Rows from block 2 of a small audio frame classifier, named by matrix and row number. Each number is 128 + 32 x the weight over its row's rms, rounded and kept within 0 to 255. All counts start at 0. Numbers have three digits each.
After each channel's rows are labels from the 100 clips, of 14976, where the channel reaches its highest value: "loudest band" is the band of the loudest frequency at the time of the peak. Only what is clearly more common there than usual is listed. The data: songs of 200 made-up bird species, synthesised, often over outdoor noise. In brackets: how many of the 100.
# conv: width-3 conv (model.blocks.2.conv.weight, 288x288x3, each kernel summed), inputs 0-143

conv.134:126111133113115131092142147186121188119116100071130103113117123151111117170121121090032142163131118204082139137139140116135089147146110135139054170120082087131013134173191176136094125143130168106147111169151115123094094099132103133124130134111166126108096112142091101118080129181139172060195094175163127145170113114163159115109153114128138093087134103134153110101138136141114173112098221054096133094131082179158120160079157113095135
loudest band: 4000 to 8000 Hz (38)

conv.262:208139171122179161143147122163168138123158116116097135131173153109170147073145132119213156083125168093182182100072086129136125156103125102112117068077097115112100129126104100098113104126138119120112136144180152120107149163153175061099155147138110138093129128128122137115121139149102144149117094093087093097162110111072110161101217105095135068172102133131150172146110156101131150127165138087133131096082061132132187103147162104115165
loudest band: 500 to 1000 Hz (47)

conv.69:097157125152135091034140128101104110135122080079124133176152182130089108162096144155145186142150072154074106127154155147159124106097126104154184116138140178080108138116126123098087131155143111093108142111089155098128156099122098150073034109106075127155130103114210118190091070112181071087175137138165131155106129115161151131104120118117099133161119096132100078074071166213126114126188123157153132121160159091157135183157122104115127
loudest band: 1000 to 2000 Hz (52)

conv.148:108126130205119169170140119178129109109118146142139073152157136172127152174117149058076121138165109152185111134066135156110056117177136115093126130115178082100088116145116103144134140110149161066124171196114188095176102147156135144093099173145147112159078142165138173140084145119108113131149145145182083147135173103155149119141140144135149124087100139131116145116125101058118150195128058127122127135129046096127202148106097140093107
loudest band: 1000 to 2000 Hz (47)

conv.177:176112127140091089118067130084102093100115140101086105127130154152140124119089156077144149112093145157108125119169110153099115123071096111113112110129115159154063165152115130193159149065162115118123116129101116172146125110072140092063117126104087053110174122176157097126138081108138094223122128153113089096123119180123080117140120083178153129097087114093100153112112140158164135169148132113152096136164081083102135172086132055148148
loudest band: 1000 to 2000 Hz (59)

conv.267:083083153136113149088096152100060144085160132108148181181136117145151122128107086163164122110163153061152111126132133189145064147124111141112151128135167101093161078153134089129152093153127146137049077156137137149128102156119109131095088152123156100114132069097097163103116148178096129137096148149134142121089114115159143083084046071154094128113146112117076044133171083079093157131144078103123089127096129123121112107179120112160141
loudest band: 2000 to 4000 Hz (43)

conv.84:177168104124117057061121108137204120093098112116153162167133134108120136178114128111087126080061124178160134150145100106103154167162134106131117097114135034199101131107149125067097149111118097104154147144068094131086127063077139149152171125142142131127135143121125124114121113130121093082136159086149177117123195126118116171104097172118147192138129081137105079124161107175083150150188105144102126096142147165168128103067170119135107
loudest band: 2000 to 4000 Hz (43)

conv.260:129096109142110183155145130170101039114093136091082156148109154132115164141127080085086042109071108156142144139101096166141087117130151122089107159054132076144138168136112113162144131159189085117092145200124181083096192133166131122125092157172169118064107144094149091109125109109146094129089119107103117143118091109085146076174040119117108090145181121107086149103117156113128075148145141127187116084064060138147140173147123095195144
loudest band: 500 to 1000 Hz (42)

conv.149:191123153174179150119162179136137099204168082133061105158155134134141109089090109109080112167113085120154128134126127128075168134118135165091091108114098093090147053153168164107146116091138143104136128145134155090150151163110175106139186127148130113137039143101154048137140135136141136087131124078097166104150092101128110072111103046151186162086125135142125120143128131135044139160079169097154155101104067109141127143178101136179073
loudest band: 2000 to 4000 Hz (53)

conv.147:145154110111145102139166130180123131089131106141111137089115100147104109121132203116105097086084062158121090113101092145102148131156150101126098119137119105091110135131157084114101167127081122187163135060086129171173157094104145081131150129123120124146064154149107122130096107122168127127127139152088143222116121161113156137118150146110086100099097088163170150083109095079132140113163161140133149182066116113126131129186083100133131
loudest band: 1000 to 2000 Hz (54)

conv.19:138095191115103110043148125082067086141057101104142152091148126156120131111150109096072144194126126148121165101124186125162141132131119090083101142146140141140123125091101128131098129089121091107107111183146126112094092151121114128144166203125164164149126138141183142102141126063093104198192135079105078142076060154115103125112113106089122175100168132148150135120139176108075152063173107109119127085146096112072117096146091144057162
loudest band: 1000 to 2000 Hz (47)

conv.29:104097168183113080170134095141154136098113114140179141107172094140116128148166182131067123168168116131150112138116072150143103096157101080155075143117149164160202132106126114146087159205162125108059142149213143131161173111089115069140109144101162125089128101096116150069137175135176096135111126158155160179126161114050102118131127167096121162082143140143125125127115099159072136118133171098182155170069017138136119107098084147124128
loudest band: 2000 to 4000 Hz (57)

conv.128:147151112203148189136114133130141086171130088141115079122146149117167171096181134102099092188125136102144103126070123106107151144130122094126127186145085052122142085157092137088088109050109148101113152089145145121127119172121103135172097121090123103105072056088107122125080137125155086110120165095098102104120075103131196164129122160089166086167129087134160095150159066179078140147165104115101171087121113123071117196150098094101136
loudest band: 1000 to 2000 Hz (52)

conv.254:117131113092120118095142125154131060169178122165148111095151179118101077121134081072130121095151101085125157121104130139115143150100168089126144114124130164134197065084206074119130105162108121163094121061163161201113131100140155126118126154177147161108137082183150111164148051091106148110150122136110158126127137143145110053135083208181066187099069105079134099113127114103070128103097113125110122134203090121107122138122172179115133
loudest band: 500 to 1000 Hz (65)

conv.1:120128125135066081131068116109177128118119085116113177122180182144122118177144149143182093041196033153151185139092093098098132163149058125103142147175133084122152117157164049097130170139127108127158095125099151136143143130134128193160119080098162096075105099115084135169141086090079130086154168102150127140143130133131084099138092158088127182122129174145153115094128148162053147116096084104101120125135062135102190133190054136163088
loudest band: 1000 to 2000 Hz (49)

conv.150:122115124163160121159071113103135132107076091160166136147087126144197154105106142142201115124149131113124134109100172143081124154143143090137117149071107170172163069125144132184094124135116105154126100179182132103111128153093061118145128095098153077104058095096119111127116124116138124146158050141136119104104163089081094140161147156077129151114144084153163091087089094129131150221128139097121143122100105115121147067140077073129160
loudest band: 1000 to 2000 Hz (48)

conv.250:087090144084119049118125140125124184080124174105085128116148151104163149133116133128070091138088102116106128144128118123133171153142130194106093117128059098175141074113145116118175112155141076146125184130100135132114125140075143121093167172171104102175098109104144201147162149173101123171165092116116113141116126072116117176122188205135103142132123129202127077137162084195129108116136107092140062142072143099060176099152108198112137
loudest band: 1000 to 2000 Hz (47)

conv.256:108127095158116135178129119114168155171180133120156142133120077121065099148146100084142093152101213155095121155096112097137078125134143127161131131132151153122105136116133070113146164142170071117153079133141156132093167113202095122101148114162071119136101134032126152150121074163164056086098136095120146156054132127079154104139148121179170116097090101101105107157098085161064099088155091168150071133121138123053165143125071179106124
loudest band: 1000 to 2000 Hz (52)

conv.284:179140127166148121094129101126121088102116119185082174108141091111130184142130089120108146146137147122151171094093054150101117136136116097067114103121150093140123057151107126182104124167109133108152166174123206126126107125117150163110134097122101136115108088093091135091113166116157083089095155115158156164129142128152179121072164091141175131128158142074114158127142114059117106148104063194106196168153165106030165103156171189089143
loudest band: 500 to 1000 Hz (42)

conv.270:138089105162094109133176120084147154095093129098080097099109034156127138153095123139119104132107145113115103101108115179140105040123129138109102130142137125100098120064106072129082115121134096110176134163126148083181175108181148124078095099105117077096168099115122143132086175128147122104119090069124091163123148136077130092125123156154107110111191089141104121153132128070041132127027129117144131166164111098169122183115103163112112
loudest band: 2000 to 4000 Hz (49)

conv.174:096105121136168075185104190127173114136078197118131143135122096140143147163142105113108129128131153115099125143166150124167133111120108099121128066147193111144104118150112158123105132144171094151125115128076168128105148138165173067047129128133075070124105142188110109106128150088100127163136122093085116131139155101154100192111147148114147114084083129118086126078084171104134070127106132146093117116142043098121143101079132111193101
loudest band: 500 to 1000 Hz (49)

conv.111:097135121117122116091148155151041096189140104114080140110090142096102109079095102123175068124151157105096150178104110107129112115132147159106112065157088105118109149149172126129105084160092174152136095099103054133073126116136115120138144119131123073119146127132086097097093110125132101129136063154138120062115142126087062084109149134128153091135125084086165126181157098113087101113220105097175121146137126184116172075105134127099177
loudest band: 500 to 1000 Hz (49)

conv.34:134086143101147125088110143164094126191124192138132131156124125127103056181132173204092119106107108110122100130141164125064144148167177102127142088094143103054141054121126109164145093105109088079080108089159101068143116107141092065115104115096119116154120132109101151139136108138094094171094106136081080107109123139147179140117151079163141109103143117088128154155143090129075094145202162099101150115107181089161095110136146156134116
loudest band: 2000 to 4000 Hz (42)

conv.44:138159150158112106114106159118100153139090144154146119122135124094148151135104167087166150164139101140150174139105082165147131168096100171084177105087147062073090146146113175125115133115068089113139176163205174107159062070123055201052160097151153124097097166123071182154081135157131140118151151163146201116154074151080171159116161106170112106148163074169149094101124159102123130137139122133114157139144129155126152135046106140133155
loudest band: 1000 to 2000 Hz (48)

conv.66:095147083097129136118163130153153093145115067184164107084165107232100106148144131121085115116157087128122129125147120130136124120097112133116116151158063162190081125101206084103079172099076161148161133096118078157111137127123092155133133087166204092192137168161165098140082158095165167133138173127114104134174137173153126137167068112139141143117167104151071109100116119114164137145102102092082182141137112059070149105143119160132118
loudest band: 1000 to 2000 Hz (62)

conv.67:140144094159116081127125108122138210119110057137136101117113138094106152089140082135092093117071083148141080081070087180097113108149143137102210141135118115112109115109163125175184100115193081113130121146194102114101053120162073092106119121140092156144115102145114170087119151127114161133158128092110110162081133153166168103155102192197123140120107135035159122084069182151159182090152089129127164115118136169107149145141159164097102
loudest band: 4000 to 8000 Hz (36)

conv.118:090133098098165046116166087104122113209165168133109185133098114141131111134088083116047109062126108124104164141139124124079115102145125095117110116162126118122084127141110089089152146164107123165149068120101114179111154133099115113145102119161128149200085158052122066112145151136097159084082135156099169122136107139111102114072170170073157093133097131170163103091108116128128116134135092121176145139131103071058185167166130080127109
loudest band: 2000 to 4000 Hz (41)

conv.246:162120167155183166082098121162167143137093110095129171136117133077128106158139158092077109142175159142189160153135200122156165140156124120088039110145155050104118113071151142065199167142096137128156141121100167161138126133139148133130110150149140146165189080090191162120110119083137140122138179141158077148153172114105147099133103099138089119165105169095120131132190140126071138115152101064141116171097060134129170155098167171135152
loudest band: 500 to 1000 Hz (46)

conv.167:141121059116120097061096063134099130150090092159175121098123152129112113122128158074172136115153108108160147153081089113144097138136116129116142140176123149098161149038160123081104099142094123069116097093181135121138157112123130148119121159129156147100135143048158157093164095089141108042157177113095062083106129088087135132109097129183147144071115143184126059111155122181116104119112125212142140176182171095168110050136127170088121
loudest band: 2000 to 4000 Hz (49)

conv.196:129107155077098107076142136146135127097097122072069099116123138088126122098159126161097134115122165138118096145131133117163114125135105133142121116108155077163151134105098178139132171176069115111153138109095164096084164107150100134132133131105146167195150176115102138144198224116130120056096103178165145096080118142171092097101059168059144107083087124151182193176105166097106090139138104096131066208116154131163100127143135127176172
loudest band: 1000 to 2000 Hz (59)

conv.137:134113151151150137098094087122159113157107122112123130034159102166127123136122097119059104115098134097149131135053114114156134140147171138087056131147106090127178090148192136137066130144110170105113138139174081102153182123144135082079084086129127185080145110112109109165106144142131113136126122097084200141176114128096151127077174100121113169103106124136124129181157122090102114076115101028127122156088040142179117137101102140126126
loudest band: 1000 to 2000 Hz (55)

conv.115:127175121194125133103109141151189108148026105137191070098133098113100091120131117131147119139153151103112129140088148160182082169091175115139184112082143091050138090056123112099159121121103106099192111112194107128154113126097111091180126133109092149127155158102134147124105145153122124019094117152137134116130106131130128086120123096114121161101131113204140158102120107050084139147143121121155102147134132171081080115052076088134117
loudest band: 1000 to 2000 Hz (48)

conv.57:098132124100163194154116060132125117133080094174199085144121187099134040148217095117092108141132049066165095118103122145148191146120120107140129155121144160161161133107079067125159063095107070145053120149166133171113117083127137087141131081125167159123109135165061168161101064134086113191082101109139117128116116146132190101100115084127155134131124069115120106094098118133111112095123128116119140117087143104114137140151100190121138
loudest band: 1000 to 2000 Hz (55)

conv.100:080133123138138136148147149044078136152069123099157117118151119137096121103098187133149163187042134113170070124115171123152105122103149072142103107126124176109133129130063165083084123099080142138115114096143186101155121148078135126134135167144181116083137183125159135165135116175129139210159113110139116117084118150110150105106108103182121070161197148109130130141162147114160171089102160131159172100115125091089120125137097168131148
loudest band: 1000 to 2000 Hz (53)

conv.46:081086035126147087109129040113086139098183133155198080103113118111093092099164115081130144169145156092119087094105103181164092109065111115062138137093096133119076106135139129147154157072082073080092153100145128107140138107105150186097131127179120113158094099175096169117082148100151165149113163086156133151069172135118155101139104117167107195149156146126135039138066169147116144133157115125105144171132090156128114163117131143144122
loudest band: 2000 to 4000 Hz (46)

conv.171:112099146091126084126080152137144156116152131105117114102110082142122114129153194097113148176127081098115180098145126139134093159129133129196176149127093147166122134072134144098071166107042121097148175093150094214157127107138099106174115219149118142105118155124221103172119091090122131135173130107140112158193145173064149102094141076110120092144117127141120149137173114050138082128073102119108083133123180184106123107117198119117105
loudest band: 1000 to 2000 Hz (47)

conv.78:158065183116201165134108100110158139118112076149082138177129190090199103114128069109124063122108138138106104097129123122140125106135170102108114185109148114116159099135119078080134160109141130153137140124090163055113144100097116112041118097097133157097083140093130065171135115102088128088120120120115131066121062125114159179139084121127192156076093077058138140098133137179156132155133094119139099154102122165119202152074116115187159
loudest band: 2000 to 4000 Hz (44)

conv.257:150114157137185118066115114160112079172078112097105117132118115128093130095090105119074119116101071104136123136122102127131101108120148096136133169123124111122106154085098055125111104169105092168134167125118129111106107155139135111179139173100165142187127098199049136116079083150140116109129172082107056093133138086109133121095141103102061155159103125105131142109117217114093132114103108123049105133114129108089166125127124117119057
loudest band: 500 to 1000 Hz (48)

conv.279:181079071050096109155047165068128092138136122112108149083122087091139151149185108090178111107162126055157119103113131193165118181130110108081155076130144177123161146122169166148148100070141148145126088167098102053105112162129127106144136184126081124000145115150174125136113135095156137115128120084043109077147141134117126108154117121142133150130094109105144099147138114153150159119152139125159176149111140063117115098101150096206126
loudest band: 500 to 1000 Hz (43)

conv.264:115165129068118134106123132132151149135140156078147109102105113162108105125161117089153163159092167105101124120097101147178083128085134102116115170176095140114143136095073116064149094132119080111085118092094131136066106168127128099164131126097097130126026136128097138074094124130095088158147128091052108084208087068117155176025143112128114090094132149125117093133129181113159110129108116127159164120109125126168146165117137095097139
loudest band: 2000 to 4000 Hz (44)

conv.60:088106113096115134079095132125114142110076106180059093194090156134143100072138168123079125106174165117113164084090055132101151159185108144113091120107120126109147116118122182105162122116121082108129122114059073068161152107129194139147183097114083132133114161099107134082124118218147099085113088101141109145158147122136127167206112089107147027173075107132143044113104091130117128116098157124127160150115099120101144115160175160147130
loudest band: 1000 to 2000 Hz (47)

conv.40:116146127084150112157107133125146104112130125115152146149115115142141124100121108146076167122151091138149118144159122101135103154137182159096135137104205145125101117137142175133119116101212122141079140147067164141118126132132176130103153143168045113090133139126115124162116107131115070074158078134134129094140155129095157105100046157118144101176099116115111167178141137165121125144136105118112128131145136095098139100092110117129116
loudest band: 2000 to 4000 Hz (56)

conv.272:139125099109141171161162122121161141167135185144078151145219095170134096104195084121065131084210164140104131130155170167126193134124061119108056077118164114176130139132137079139156125142124147152120078131069075117051116141142162115149091131124095153192104136135162125117157123108078117181123082183107140134105127083120068179150154182130126112093125092083165137162151126122119130132187050114163122133123095140135111096143068121161128
loudest band: 1000 to 2000 Hz (50)

conv.151:129102178098112110103181152092043085134115153108129126151101185137129038166161125100138092142138162130113165123134121078165115132093133112105080094132106116127129120136133131122149131184099164084128191094167137132093111131107152076076073194114153170143106142118229134047180073139204107167123080092146136156100099106146166129103130168166172125114118070121183115100146140146090097118124098094114100124208155145127134076116114155144128
loudest band: 2000 to 4000 Hz (75)

conv.6:127127112157074133107126103170111115107143167095202138144121171121090152099120107089166131129112120144082120108104148158110104055168062089109137131171081125155101090183095143076150143120068115135134148118139109066123137184123131169112142189125133136127132062185104145122151119123086071075104122154087098115203129091127161117186126098107144111177128079127127098177168121119011090121213121142104116129053163108077121112189101105079137
loudest band: 1000 to 2000 Hz (55)